From a checkpoint of a small image captioner.
Model: decoder layers 8, decoder norm layernorm, decoder activation gelu.
Training: soap at rate 0.0012, 3600 steps, batches of 64.
Data: trained on close-ups of made-up surfaces with and without defects, 101725 training examples.
Rows from block 2 of the text decoder, named by matrix and row number. Rows with one number belong to one attention dimension. Each number is 500 + 50 x the weight over its row's rms, rounded and kept within 0 to 999. All counts start at 0. Numbers have three digits each. After the name is the row's rms in percent of the matrix's.
# v: attention value (decoder.blocks.2.attn.v.weight, 384x384), inputs 256-383
# proj: attention output (decoder.blocks.2.attn.proj.weight, 384x384, transposed), outputs 256-383
v.253 094:475485520507455562435507524456513461337512494461460512495467563520542588460504535590486440526533538466521458498441569578483442493570539494579498441430534441466516589537535483437570511556444415493427477454465560522530447492522462504488440513553466588452584589503452596486509525492534438504507470434474544484574472536512506489465510474491469444540466529438561345481479458585465538489472
proj.253 087:483504496409464483552564549537569537484487443506577405513479490435557483566486473434478416453531499433517479488496559518451563511517513375482473523465456462464586511532514476504415551449499468392546554488566510430516515615561549487564399435519462442366454486537464528474588542447555546469528476454492491412475560540434531441537556531538460482509516419574527591564491450409524530464508
v.254 092:558604530569446558541558538564536512527509474517478571568484507545545461451540524528567479457511484542521428433550446550500467435511495533488561566517382496490468530431472549532522493456583446576508556548475512432401481564455464455555546565393420543407501549528437428410535436541557525544456480513436461522541535536513511491442445587446437421434481575507519565513519448481484507475576
proj.254 087:470506514418460498538387530468532488553469472567411405538478530519374478581524484481498413428559476558477483469515524556477435577524468461512506486432478501531562498544579463476600477524497602516543489496537511488525494474540483544366566467518437461509531475522525499431493460615462436396541482428466431444449489528412584564471496517490522532500449426523527640408582577481567509482483
v.255 089:450472485503542536548522466490575428478511479522507543468449501520538434415424460544357425476457527517542529503438543618466545461462488429505455495524449557496526451553493466508529433527467432503558473466432589568432497452526513549495524527446427585542483512457442427511522395462552472510432480475412513488471599564521529520545449461495452422497524643574526496529543560577463496475525
proj.255 080:541457604454438469584485477529540515517514440521494494546397508535500515464584512428478504429596534441458541534598544485494503655508553450510602413498474520531472497506649464565515501548482464508565492485492521384554454551602431544511482515566470540429606483387515404463520569515448501482630452435550476440510474511523537463498496625499505494465454464483536552504529395418540640480678
v.256 091:470532534457399452483519478552522474459539422535542544410511523499441582481513443542477477491599465568563411480520488537430563515515495619554445535465565462512478611539568572535537528526459493490516441554543478633479402519502495503635515496481518520545549438496486489477474502514512477495528523538525505471499451488570544582469503468539426519523566394524422554511455502487459409478539
proj.256 084:504564519578495457426442487445458500543539479487470551461458527476383503617439511457396518474565490453456550483560448551530439530526491416534451513464550485440440603512488454486505494479485476520525518444489542473538529488544569428475558422381508437556505529541523529496518491484453511506532461424482476397564424441448502565499526525469505393525503529491498452485492447500503602586556
v.257 088:492536543589490436455458561536510487531483541456441552520593500478485518404457531530516512487470511486496519393531471460393509577541520492527469517594457464495363570505496490488438450481524506539469465486438471512520519518479441534521469644520592498456574464495512576502440512584497479516570461506529533486545437533511528410519489491519537500455537508348474563481456493504580531407452
proj.257 084:504470469545501437490545479494524470466426488427455379524537470608468494514481414507561442537398555483476538557563532582491442568548582539460573370541540545491537466443471502454495537494411486513499479474480470530502485548469532508559484470531472561441499472538567438498417491530586504481507467560506565480490498492516484513532528489458549513462512531441471443423570540545468477500450
v.258 092:423554459471499450511502510532553485519541500492481531513524390473519483543500499457527594500427481528433478495408482492443553616552527523487430500429435491555431521655464491559494404539483485445474489516347545547409448561449503519461438451535458461434590549555476484474462574499497482528482496505533544414458540476504365553545551450473485592490468486459513491419491543465538451500362
proj.258 078:577401429463488490499521485473520498469385437437571452410546430530487492555477553563516515483515561565524450537406546490432473458448443508474563553497451507554532418534420472461568537538558567535488491483599613585417507471525503456505501508503528578469471439467456454447517455533529625420490486612507479559477518442588540454423485518580486581558625429464510473460493481556434449429491
v.259 088:509466541503457466506500501480534492543486503548447432542538429415508544490471498529471509516501427454490457442482553472586535468511531507477567525445419497426475494500471535491491519518457512519381546459370541583467606555487417539476498519508544470490532608483577457465485488474418449484442503503530506568506548601433531628442511527509504467506463490488620542465479496485447496539500
proj.259 079:453544520518489499521527465519542494473499516486593622440509449561669533497399548561463497563430513455567542525530513580524583545481516491460513436513517512471518609519453540559455455565595465565500435504518544448544495519515465496568466569460488431393513470424452559564548417539459546434524440616506483493465569491429449475448491472459542469480568422499514536442475584535473493480515
v.260 087:554576487485478482490446436570556546474437423560512511524488389485528470502579431574507590543438508537532577447499576503499468532478480593500518493551467551499506460458362536475456447537471512479463545507526467555572482636472432411520496459512574458582551503566453529501396431506506478531466587555486488436494479534494467378525518505449556545592505471494530404489496487500423516486467
proj.260 077:419561501481456462474504499511542464510384525523457540487518503416609494436461489524531481594551495468470552471471477512544522540518570515509554396492493463486448598400488578501506523503512417500501475442557501442516494388521532484548522458427540363410537492513471603508474512488527622388562499488481486510518520438464516415412547489357510538534433469553486491509529471508447451599553
v.261 089:441584617425427452491561446483498533424579565502580534514528442495423514532463544474521561494527471443489567513419529535428491539479485517485449446593491520562442479532485408510498552520445512467603433536467445456426466499546520548342486479571623464548533517562552527558442511566555519498500546434584601486445500478489484518512478524474577474483507551546488463544534410496423540488510
proj.261 083:493441491542507505538630478473505537458474470511505433491529572501532485496461482523498424487466572544437484527511513474522530452441501506484489480336513499492565556470483464504489470445543431514500380595479542514468509429479448454473368537537449606516451550505432447538590481531549523436421475455425506449484543456413475475442522542507575533488488390571427556428473471477501467534489
v.262 098:536466421531434538526565484471479628572501492553463566548464492496611593491575566485515554494451512581547441590464487498543459486450491434417487570487519503471515434531497523451520432499518463466516598460576405561497511484478461491483543464557517417447541480530499498458383538496561460473539511588474452488479487549509488479499574466501477552553469542513548485515601460619497451573527
proj.262 099:472464483566540524552508522441562389539509506490505483564499517485470493557626470592446440529506475428431432484531483627468521515488560459438502445503570451521470560503463598573498478442510494553507421369565588601521448550528406413560517564453469402542449440499487500509491523532446461483579541422514497587523459615532486558465528482483493542604559474473425542508540531482501489500455
v.263 091:438473496465466368563519413419564477475451386497526550522446618534482461476442487502586468450525538512445466498416560543525528495497496517476460595562499513481486481584554473544527422481467530376544504453546428570479425491534613529514471465452455489551468493522521454556476553454528570432502530617522505508492484479539503530487645525523490473578543548506581525468543406486526479503530
proj.263 093:448453535512412468502505456474509525535495543496482525454486503595567434409471539524543437452520493448491465496497479496524550402372529521450499557558490505437512574442534509560458391473570538450500522509573452550487470543463453511439401486510509551446431578506479474572584477452454532468499487471510575464518510503507574452601490503508468455491499460480428560464497422530486540528584
v.264 093:532507450452483536424447542555517665513505541572554450556472435552414592431512577483489448473475471523576533444409411502491464549527550465415543492510543473479514537504479502426477515544512468428452516513408454466500437431531504461568497486473518468609492599553512531465619547539537472508546526561447412550448523465390480436502599521531501461525517449546491491427410583458350498484434
proj.264 088:501530526521500413518514502511541536503500499481477518578432507418543497442488442477457455548523485561456511533605505523530448469461592515497633523479460520645499495507534520543524527535451516607593543501598567555501509574530454497469462590469456557452479451494525621426462485539507454509429426560544599450474500539572560567482532427583537484524526466449583450555436489552473543459473
v.265 088:547385409500567491482474481512457608593455542539512505409588449599536453500458389568500428506468503498483529485420494466505472418442506552408453407473513432485458503472504559485507563554468571501410460440445595488479440500547403564440549476535494571630453536555534522450549472511486459477539501426569600502451457515552492563521506403434517493418571509464483534548511448487515458480489
proj.265 075:489546575488518467468449496559533485506580507539516554605457516489411598465524539480497440502567547428453456455600567491490524522525492513478545534484463468469486528515498516474530559420422471522505490493464440427523485532525527478392544494493542512592551558407474538510546556497445463527460595485413465464428435473444457523537455534584549515466504526567493524578495500507487592513470
v.266 092:522594421481430461513415429490355449446489401564522498486496399517471506476507480494432517529451444463458503552567459480480579477473503476508537513462417568439457489480530422519521505510419570531568472480445431531590424484410461497417492458450577532526489546469463484530419459493536445444510573425455553498531433511503506513479568498542479499452391504512468435545467464501535478557520
proj.266 093:490575474465420515462477453389508563541475524643508446455483615475472479521465506436519592499552488550548533563443570487555625392549456509516486575565548467358503488482479572483528485502538384410465499541494516512564533502444529515488457472468531464558442564571523480585547544457437551487474412420561405536511482457418499503495515490448526530394550520555520504510488456399492426504509
v.267 094:526582427450459511545477498492490482491447455467523425463462523559484512512579323454507495573513481491470524497521478545488546522454485447552534563437453514495545547430543524479575601584431492497559445488506574432458442509459528448436527431425629567446498473527584532496475474413437490386504521483495484506549545488523459420413449543450473480473482593577451447528487460539549528566602
proj.267 084:464582511492464477452524513588495437519509555557508458539504543441420471415425517432447617480461522460421552512492581391556462553607534505506441541434521531419475536502540489459519484538493431495452537385417556453467532449587553476380514451499594493457487553595519473476471416384460425518526604497499463580448461463457477593524496649595502524475374569548560477522610492411497493542497
v.268 092:428516531519598482520560519427539457478559531458496444411506508421506450485491462567458507495495462536496439529380470588505532513612483464510428499469493564501449481412464491569520490498528524581519465484464467505498581518489486462485541495534432400470510508514520548556503478510530560488463454506472489574532535471487414438454446632426535443536528474510440396478519560496549492365494
proj.268 079:502473555439444465520510522524453484466508569491482514507521481575510539443507449562556563469430459527472568490551488509476518550488452588431568587503451513542535490490489471417577381475498526456450500484496458483503512601553530501466425516595582633396434551496447558472498438476474508485508507517528559562531447499499548531565478562535530498444482573479550514489522509464564427458450
v.269 104:471544603488502443481487487503551532491502417425495472547457444415544551548581545518451500559478492458508522556531514516441457560524462461494467503461492525508512511488563504469391488511548518461482522558448524511420529469442490551456585564548412489540526478531398517437487481499542520566533481503362527584426462528415509471488620442500480504557494462518495478426519575484490601543529
proj.269 100:548405506509539472433523577428488478531486479432554549461399523509463476549510419484490513527471518625434469480470456526519477470471564515477610497544549504512511510460470492472473523503499571502495513501539511579566499569535444480561458573531424504475417514466524548481516523569553490498478447605481521556504579458561547476468511428552498475531558527448495500562485484566489458498503
v.270 097:564477624424558470541550522506516503565534518571542476532499520496475420472494494542557458507462552520457511492511448441456446443521462536445555540481507492396451446559632473468496461453531517436552460524501495636485495420552449507646535532467441443532572485510504554462495496558489559532578404560417478481567406471509475589471440505458508522488604487465472506532524443556453494555521
proj.270 100:500449427444533511471463494556524445525562473456462470501409495523560507547557490486512601478510448476607544462526492497499463473526467462511554477600382528553472543485527483519491540513537482502494490510527514505497478529468553521462520503469529558452493433545515448525482550489461545582528595470495525478509408418521475475616502525509390511552517503412430542459524471557423572473549
v.271 088:520584500428546551521526437479448464389542407500458481485462496478470493565490467565436467398525485411509461550488496556546474518499491493501465541457434578420485465476547470550444458583447555433439510561502374514510564406610483458495472522553520472407434591431430538544493571541488499423515483413587529572524539431522465537516511450498588499513429578584563501501420500522504451515482
proj.271 081:511546469443549571540438490568490455463464549577530510546496488462654469481523605502487519477501503510545536464478436453602480481415455474496444539486383536481472423463510506441454509507542374546438493466445562555536558524427435486591494513574581409424443465474505436457454391448456558445462486543582392508467507497483519454517501479577481523466559505501521512512526464516494519500505
v.272 113:558499444516408517543400421589513582517490420514453473453476407547458436513534479511513441513451579428551485394533528497484572542529524482493504466413467534603518499480536554492498510483558410483560442486491515463479502506477526436477440489477473428533548501427503432567533417451535550423548549457527480484430535519479528414415479484442472443493463457647461486465455551414372516509426
proj.272 113:504473417568541479549521504468552520508592468447461501504546463522487526637430508624404514543485462527470535578483558470480510510491384593453543515551424566397465615558517543511468469485448434519471449576618557452532426462492482481506504474484533505506524532551523601471511466505560537526456515491518516526555534571501487464531492446495442542489420444482520452533465446504529570439571
v.273 117:481578468518428569517667436452479538480517415376536517422522449512528526565490406396440455539524559446527478438481493500523403437520490523574487463561492467497551469539436476462467496451502406476406573479516489480497468501591573519545517562457425505552466433502445481446594507399531505565537401565486481544562438496576484486514597528539509437428490595518537530456520542493462549449479
proj.273 123:485505491561537530529517515433484506510511477531493576458478525476482456632507516564487409514490519464468473515489485566554547536498382459558384513460489521390495534592558558482461535466477539478535511580493457461493449443495465458332486468481506523549551580530537575459569581510521516563558464546538482436488469461461434544484477427440493513532477488477483490461452498486536492487542
v.274 102:551505442421534455471430475430493536544450577488439463456613624444423475464500535521502535541459562496448555595575468465519475543522527496500463512522570474533549538400475488520458590496599442541430509528558510456446526476466500493603519431468472511461571530493548584491429488474461562496463533496544448527488581467507520511544535505478572491427485453476416559489498551602441578523505
proj.274 108:455433434585427587450509496543509426525427469478508479402516563524516460489511606450488357502482493544510525474570402550514428477491506414516450488478501462549543442535440567522617434513463519588495503584429407590453525548474403564579460548483525494533528491465480504589492556504460480521577548490562551490428510474553547566556496489538485528582624592571579448451500500493401509476447
v.275 101:501500405451559538579459535521427447552479482547501495588490570484457557595548487531444580529498572436524385571568502528482468515517512496387527518480425515552531543460405502513483516498524471475436458520501504500476541521492443393515528537596498444457532593541509506451447560512466550493426576492541582493473502424527474403575453485487525506545550471368490483500450460554513482434383
proj.275 098:445452502451471480537493451449568451507564549530461584529502437503610594493464496508532580527459530592561523445443547535495508526551702535481613423485400559521495458528429514353520511514562463484519522504485556430495429516540439472476559490502468506504458521490535495495556393540538508557505483521640488533445534520537447416533579401531516440434457491435471479574577517510482585532515
v.276 119:500445468570487540539497547565380515446380486558456488574486516515468433484531622571521536635483469417526516524565444481621520508458549557429541496467534532568545494479429492548551441501476553551480455509520451539396477471399433451544475412495490375497544500430615552504433493463461478518523501557519504445412581445581522469509411444452469407477562457444440438375447508538505598514473
proj.276 126:480491484483447434516488495413497480558590542473519448515536492510526524479409510465473568527523457491525520503506466498443424433466673487434504553512547512535496422553435516491564571510461515558493458507526549522511524595502507512625572488561513471523470481506499544550403572466421503520524549435574533651410489605551537461570525573520505561464492618497524389613520474474459544535461
v.277 119:537491493488553493506489461470591567421541531447507503492527507568509470493539391470487533513555565516480569453452470454626542506494480491643446523485563488465513471405596476583596509513581448461419573474466452476546393519483542501485479584505591558496487557537429515442520534523516390468499438503468502535534473470471444567531549527551425516483461542613543552563518541512452491466556
proj.277 133:497515487519540591371520538552471529475396494496538478469487509486467397504577516551536436476535501442482467528516536506497513568502371402504426387522514449508505523455530514491449433498491430495536540521457470515498490492529517472474426521482442589530553535494542515509563503529501501504527441532440423359535524451463499513461470459468485488581612414560511536356483501499499352494474
v.278 105:526515472510467439467522572481535530507494394620503540437511564418519525566478551552529500454479465550486450544563572520586448433454514396519553527535437598565532487468410512558540424476558565487446548593522557489604485511538511445495498401579515537520482457486468557495478545552401472487421604501553504517548465480512486491498456420481600540454507547384470524483500453505533441519566
proj.278 111:404458587447477465442522465498597531495457526582466527546533513532445550408488447468475563482512469466565521442452490443521493448502623529499475545511488500503525446452488470509496476504622422621448509425465636486456529517437520469471573529495427448503474434498521506547476419497515509502506494400508556549528562541422515469529537483490582460446484481489474537528561487538453540528505
v.279 105:387480509548535487432526506444465475501508511472530452433636547504455501451567528573483579490514449562573477587465498586515516528461424475538563485498463477439547488488563534511498486540491524498450558554486606446647559502491475548550452467618542487474414390533523546477492474495511412544456567493518522502458444496508468522545485563501503493534427456465479473520506520589598482500526
proj.279 098:458518533548470517510544495453578568468498488522535536473505529464456492469480510351582492451440512502468461458488451484468485482541537446488502515555482525567485477467474445524437473533545460534506540471469468538517510547487508511469431593521616442537487472464526385516496464547456478435436394472530488546476525548414499433535455501465475467479468522532484555415515399463513496526461
v.280 121:480486572564497506393470556563435566495499506502590532552493491461539438351449594574505445514504389533500485493422588529535513556482516474498494479467512472463575486369574448452470461597545468480566465550537523525559480477503551503482523431440477466548498394443504489558458532484540504416491496419547550443450524508544483403445400451357502449517480485456512548521432405604545447468430
proj.280 117:507512457420446471509437555523565507510580570519488412507479533480504474408486534414498583480509480467469518447477524526450492511457519507500611565448576549533526466477478443470572521572458576501495503507633553505521569508515473568649492485517538511482529462499446564483443474469549532487445553415560563553442502522511550551552490597562541541499496547500501473562514460480559573535427
v.281 123:544441529587427523494411490507460492543442484550486507558475489500556505455483515606531442457511508458533475468507524554519555527471539469489552476503506575558483527488565439495549479482545434656533453515593504564561501488396431532444431408479464417425480476493456501519339440498485570426460535465557572537434506471466342496461475459393510505528555453417568511469476377521516420470438
proj.281 132:515531543458509409544473454447562460493507512531425486497541509516527502512404460435432622527488482427577547496430583462481501500536510554416520571454451600513519490520405502433491505495492552515530467507549625452557551494473485454526551502460482429461484445543516487509521361410549492496422595457513511567479494499475544432537555506513541494470424497441472455602522494452476581499533
v.282 134:502457526496528535475480499485507512509496523483498495536490479547484554447511533426570383472426476464410503574435504520444591516447549485513521543463487508460490542529527378561408463508499557490565462485553487499598568586569480575472486436519506472465522497447506487546509494490487517466497541437534541464567487528498489535430361395405513471541539494470498457511586406448626491527511
proj.282 147:422477500507486374605477448471578536492527464538400508575495554505602566442415475479508629505448402467509474431471461468495526453532572578462490493530508522493502522426489490447585480515541555514484552504529570442498515445476503514522543534490549475462464541537530489529517431409530509536451541429525554591510443497484513480570508490561554471422512506458484499567500474482550538599481
v.283 146:544479476492464556545539514480497533556504505491560589517431442475528438479430454444434422450541426491482526450507526487529473504483535536531444431462549501485533495487541494550541538494510473449462508470536514475541538435516500530451540604446471524494495428460470441554578412460543576417526476554548518560653555491372464438519483458488572497490408527626490478437533543503477461573467
proj.283 177:554501434506508507571436461541562539490519492534428576540452506447525551555463510627427493501457484515504516481519508490548547415430427484494445500469540484430479435557459527439477559455546509495459437540624550394509461441512482418387559476462452512452512494508481558462538516542519530517527543471511546486516458511466483481510568532525573526530517445430433482600514479446565568508614
v.284 116:507457435392502460481510488485559484548468491530544482407560651537563489475564490471533489490607555576439463504516499473504453486474433467520558524500539445506509384496486538535440528465457493461523513498493446460532441491443515476570502505507483514518528566483436577435447530544507454522534505603468455527426468561501536597525566601631570567473456488565501574457594560504487470515497
proj.284 135:461523449478521548416547527580465482501426447511555576510458466588394473510611479581525390516492549508538511574581523527514508566507463471507515415450462452477547445484522511616441460457512391471454500470432368543484470476521471528489442472553461498480522479444514479556504454576490533479596409483454487361539570503436475484491496447478469511533538538523518556391514559515498401488544
v.285 128:578497552493470570542482504564477428503415527487426429454500543468443510550579542593518602433560582513498541520474498490547525452499556464502591556549460580514509427510505492469605482476509519488478450484549519506473481556487529421589476431549565502408518477436491556452469560563416500449540599473487397489389546491614534490459573566458479495496565495430505514416573468454508505556513
proj.285 132:444495577498478546387523535482448457549386466463493477488606489540486507512489483413488544498553497518585582476422490501468448554559646470495527495594402475481540528512427525489526420549480479524498480418392539560525554525435615538544511475499503488552428500460477507488458513505426458423518539468548445514496526457493499485476465448517481404462530537542536475504587503552468488498409
v.286 114:514457589536503527573506395466548522491467498507521527390445501479557598547570493478523504473575539469562510513408503519423593451429444451543490597408543529579515497476537520502463444477409537512422441456543510487673512523503483486476478566465529608539386500408461510554450494456547458513534466458436517521527444490470423568424578523544499493606461564481454556510512488494540432597545
proj.286 113:456580536533577588489609500482556595508465501503550598537507516522427465505525509516529557495512498434472510605508540507493526485539426492547524424552450485476519529430521468613493436576494383496478552485505568483474451538416600510405448471548558462438494482495483481488552423461559512499453458457431463440569424525450415492470398408406469518497524397463508586385554439552519454538485
v.287 108:462553590501563448444495478487470540451401446492496506453505507431496514484604495441525548480517574638517548587525408506394497527518460515510605545522466526550487556411510438466530501536490481557535491439484503455471525555501424509552466449545532583511503588493544553407398486433498519498446500516520592465571473543481492574493463505439507499560523475468520486496451452495601493465518
proj.287 107:479521536480439539517554458484561589526452533516565488529452546560461547517447583482558597480513474492539559448558429524471520458507566496513455515627554463535453533551474492451500364552470561527490491513513602553454526565473549465484491490524509523529510580502593459533454458587411500439571411476489515566435498475524468514503490403464473517477432484516547442443576484530487528590426
v.288 095:490461606510476514521487481543511442524509516541482451455403437558437459474493480496550522509518501462498462543485449492505453475531551585467517501554598570522518515431495444394459489423574461558436555383546508445382534462563460439476548507462524461530568428458465493475455476454435494456381491614582443453522512536541464451573481479364582532473548488513489487479540497468546517451487
proj.288 075:443552516505475503581499556449533456524567542581527576452551492553578436554391543494540549503553530443516583533459495486620438487477496475493505516507460586454439560502428554550491534465508445433536430507461527499458478426410518499542478464523606460520501512505506537393454496526448569581516540601431545520498505512539500546489482439514495516446595465445537482522505501515399451572508
v.289 112:517467531522471500480529471545499517510522525483486538432408573448486386458477452588547531435525480520369499551539590448614526428573556586425506484519490396492444497400454494429474518486576596482554496468553456539497444404540548562534485406530538420555482591499481457511560473490478539452546509501528489509457499483425602565599515479477489550497556516508468538505493560429521490485491
proj.289 114:482526504448530553472475580468509519526518564555513451561565495487502497428531463645483435474590484420545470451358566435512437484525454543486557397515511505477484537501544447454405526525631488468511617443502579472478491511384454515394465475547469477440480526503503523516545515510438584469436468512528439350517539437390508525501489511503532475442494516482443596431565482538568523576528
v.290 098:475580422556415529463478483513451482484489505459555531521433516505641475519518492442520533492510547622530424505447422498458567491577524532474526514437460343461538467472482548515505522540513572478440486556438401458404514539503405516487490492483466575506471557503444525446492491493471540447599498441604469441523413509491544552538559442474483530569498494506439542619601555522492541399571
proj.290 092:514409526493490594468411539570419536538512412457493593444544463492483544485551432518473490554440492562542531461520468591551484534546433526577482423445547505468429474587475512545479481515504471525488559505507519529447452552458571486384515515439492529521497393432514537489541465559449560494471465531419460466473546532448479394487451458383517507516462548508431581492455528523580535513520
v.291 094:469524505402578432363501548542483482444521581439559542490495507523565531504517585429469472594499530530466480572502509454530546543525488476488530475483444447438473493491493551609522531633568518517505612405480524515457499568477508501558425513566511599500508515522497517556486442520472463537484397502475506519399494519570534620536591593459446523456502492545533609432546474530564504483538
proj.291 086:431457489496452529602539559452476418440441509378479481490469599530569440565511559443551401465554434477533587541530502408443513516437564489409535422575553434527469564440456496501504549487446550434473491468467484413548493472552538420525535429531475438480536519495507548463476503523506458605571493484461474378458472542489516480524518465402480490576491529436518461502498467507460535461540
v.292 111:431443446490502524514490520441500467461471550608468506581524435550353445430489341562428492483460422548500486531540452599585473477471500442496443407482540493525398530497544652471455526503485535438468474553456469483443437466529495528521561503567535468418455535489416422529509475488487473516528448552341432497522369454537411561498491525462537570452560648528504504533608407480496426490455
proj.292 097:548550536541453492498440475394515438503422468496476581519522507522639403527443448504473525487490494410511399494531494488506469540468550508563508585497503527424505497505509399509592506566520505501483499476576517496546451471493486560585492556456534534575486529516442487455506522493371483497544569515454518563474425474514505447555446528534524435494504487443504458471543427481533444502613
v.293 100:573502512478591506427483539626474467523485508482428481515564475535592576495568549448543550526562567491438493512510488522494384596409476434622516514521526510463526504526488480545464498547517483542556422471479567537572491559473422436543499529462516526499528444480491520420409569433503510498513513553488486530520495470439595499450493579451504509497545509533522504486462503534530514536388
proj.293 099:537479480505564535395545553534515521476523571499509536548395511499440516489517600554464433548416511497514538545555547503477615491451509540501495506520498494555439597471393486428576391480467511527491483469466469511558486467578452479502400472427550558554439536503468484520530506444598491498478516483492469489551521553577503556495560483487536565559543555566526395551399470514507456398489
v.294 099:591501534498474585518473508506405556558485541433546526453490648475504413473479405499528454479533470478459521516505490585572471495461504498514544528348594570509518469530534533517502444447545566527471563635489560487617416529558403471536497494548605478499485560448605512572490447542524438453510494459598487513484428561492468474622516465495532550515436487452597599470447569518481503475499
proj.294 086:480529459526487549476564514550438520527550488562479492490525464498464600544522526517502565531439486517462449462428519416495551512516527516521477525607494469495467481479534521488570438490502429548558664624545534539467473493421532506546461521530551426499424517493504520540572470469555550519584449459587499508526563548482513533525511515556438485467503455560531465517501533573496522519438
v.295 089:577473490462491568476473525512552529505440530435504472467510464500505615549424504595536524493623430408502496455520537552468470551531485449529449444416505502528538489431449545474491497532535420407534446530531449503494507479488512388461569527461495463502522468545504601468534512486484583459440489482476476476558490510475542519521502539527525527458520541531525436490430537448595405478460
proj.295 086:497476575518459514486549521327538569510503531507467532500518488451536507427431508562543529529493475491437413507434604502508471538526507517494517491451550476516613565473542485571453472490502565441529499500452551564516512556530482517406532625571466505442518470529450492522490651479499481544343571612504520428475528456442456530539435644616560455530482487544544595479516509480488468502486
v.296 112:562402437482460432442473445443484570500521460541467443495530498496445487511535519510538484507492412496616575430405512424542477489507536455499522495425507617473456513540474447415513541517435516595524506584463469521584489576537498518494476575524669510523440458510380501482482440558481455568409539446516467495541469530510471562527558418518511501516448552493467517514542427469475483433459
proj.296 105:538531542521508480456450527548516454541497501488483539565549451601451536502499445453556592508489485451496461481509541483505510571501468546481503564600421484408535407462515536558572408560437383504519543490355539568564520463469515521523506480509508407622480493543548432448527569427461507511604510517516429657565529438505495435517533535545487553480538473559496465533579526452464466565509
v.297 104:569526528526519489511594544517519474468442462557434541444543510523526536444477478441569468493444469552511460536453502500522597514483487506526473581483463447506600535539507481499542487503579447450364447550625460435605494481472475485522522456472544527490531470429444501529342562457473463536457590532462535548532442470470453479470533586489543460521495519480446489515549429470586530449612
proj.297 109:488426471513430471476484474568473511510566438482505441526453453484471501442512498526489535494440485454478439429508488545515463533579534479537452511448486415422413502489545570523549534512478427596504483584477471471437494505534499597497430492496548498486517445551514448580515613448549607486528508457523570463516524420550577438580424582487520468508404471561563552501518539466566619462500
v.298 096:666496514565516457484526581544516646488522495431497443510495480429585439498489553527547495584439560459463584539486513552544445535470525460533549588486547604400574518527544380532577491495486468648436566531509546509549493528538459502565473556432460509506541497433477546467496565483464468563438504471493456650489512569446524531403518573532469362438528559506520419495428550514450581495471
proj.298 095:449451463469450453445484594560497523483508523493389544491449559511525594579537497477451432566479522557466500570516467533480563530532517501489449570523499526603517509476543478469465492500441515482376451421463475490540464516513494485475395505431484543598497477539502506538527464413536479564553537492498542463549548513484414485551530566496615594562564498594529547498481598467438555429469
v.299 100:593582454454520574522532476578571505449433539511524571480505594540510500476420469501439426534477417539597420609470545540610587457555577511477491510495499519410501471546542544455485506537433512478513463476498499473497452526507517498506549436540514574569511510591467545474531561532530481427480503508466475473423538474501429479494479426462410490479554592537512549496508408552501565578518
proj.299 110:563431556464456543544482405488505569511466497340461504421514512504619486492467462437527467539416477479425465579504493550521521564495502497537527530506475497614463593563522541504443447517445593497561521539530521567568514584579629568466580555509484596458478431520488443559474583429539549462581548621525573548480528488569487471482449481450498472551475553522549511553470571495424525414475
v.300 108:517548555440519509446522535441609438515535522468547562458572545453536481515509469474563510439550509502502576433445486563453510571571479577570429492568469511552445561502464425472481496513449538496425509608549451509565530456585542464498477589501524521571497505499522561591526543530460537401433509576524522554583472505431384474491527453544570400526536476520467505495564549515491438430563
proj.300 090:513391466538473436440559490519491509521501498467519510521473479490386505552536543596473528487509499529560447472529451460499517534457572511559547478436416480509529456471510520456495484518430360501500607497398408524478430512516514476422465520592485542470508479517473511444553471444590450502392422579480490419540462446472467482607476573494596482528524528465430578565473503477518538428461
v.301 109:514496578505483472478511432539574497439611461541446519502576563553604471539521539466514565472495550428491488448417435532456538585467442512538486504465465614452498542518600448533524555490431550524490473529386443488552477545530467466506466646522447573444535484443412588522517547592439485507506545553507456526532502505594513502536463593447499486481511521497467514480501547511404527441469
proj.301 101:446471446542473481491489473572510553516465556490447525543490508418514528563531558537411520541475510574526529535555467412515507521463556508422487498459426488525501444450537589469461390439455437472475614486440488504551453447545572409423405521487489501524548515463497483498521549401524477522581518503482510422564545528467529518492502503500622512555500388583466564602486560454512447374518
v.302 099:499477552589580470483441454531525442433497472501448508604467461410523623455496603587461518518559523425434452512617489441546470577552490575457517535467464462521470521455595488576553594389514486504520525489573556506539506342506499504478519449514490475539498545450514572452507532494504493548546547447517515525422501457470592425576487531505453521541584537537468508490474484552489507531501
proj.302 099:397505500500566447539519525487478545467420472614483477491459558451480511450536513591526477499537519576484570499526421567549532413419482528472492487458457483524444427510465552581445547520537647521475536551502530538460556543584468469444534534480507576410480524467580494541524529532455455518470445459511589527496488587530542642505523480453499462517518547431499478498465501530532435484539
v.303 106:524462545481521558447545490478413426437433446481439400552445424524452443463489515440470421507531527405444497496468462615430479528494510513488454556495529543389380633541555486504447538468494478468528500479461524413474609565517475541494540575427528453448501503440462453490542508450494550522482556487584457555463459508501490475488516483476523549423518512532454457518494491363494449439512
proj.303 095:385549487558550538494493453607459437525560463538515497552493402453428474507555474519446569508479551588558549559577467498453417520515503511402494532475421472474455362461437558596527437512508350487457588496494488460446538530512478595538461543572495454509562539474494505450506412518510560456485575540562557503487543440452595522554452475534519521476527417569501581478522554453551438513507
v.304 113:521488488520572518473475499428490556478393531540492460409590489469567538416562431448526497373530480465468473487491532448521526484572538495397354558422530541494557533488565546533496509528557548533455484507579538537466532429466560411555497476465436462550474493496496551463521587414439491482495547583565495503534512580507445433446514589441500532490541494453513494495439422549464487540462
proj.304 125:458534530464466460608447517557558426489532538562405498502564462616404514530473540508546491513506494486550461480519522539522541520400477485430440445451495565391534520456388492510468532490529524380574460457502463500571571487431431474529485452490506424410545534504466517502472454612537538494478400521568490425556534491434509519477573511472490468427548388430513474537490486474506472488517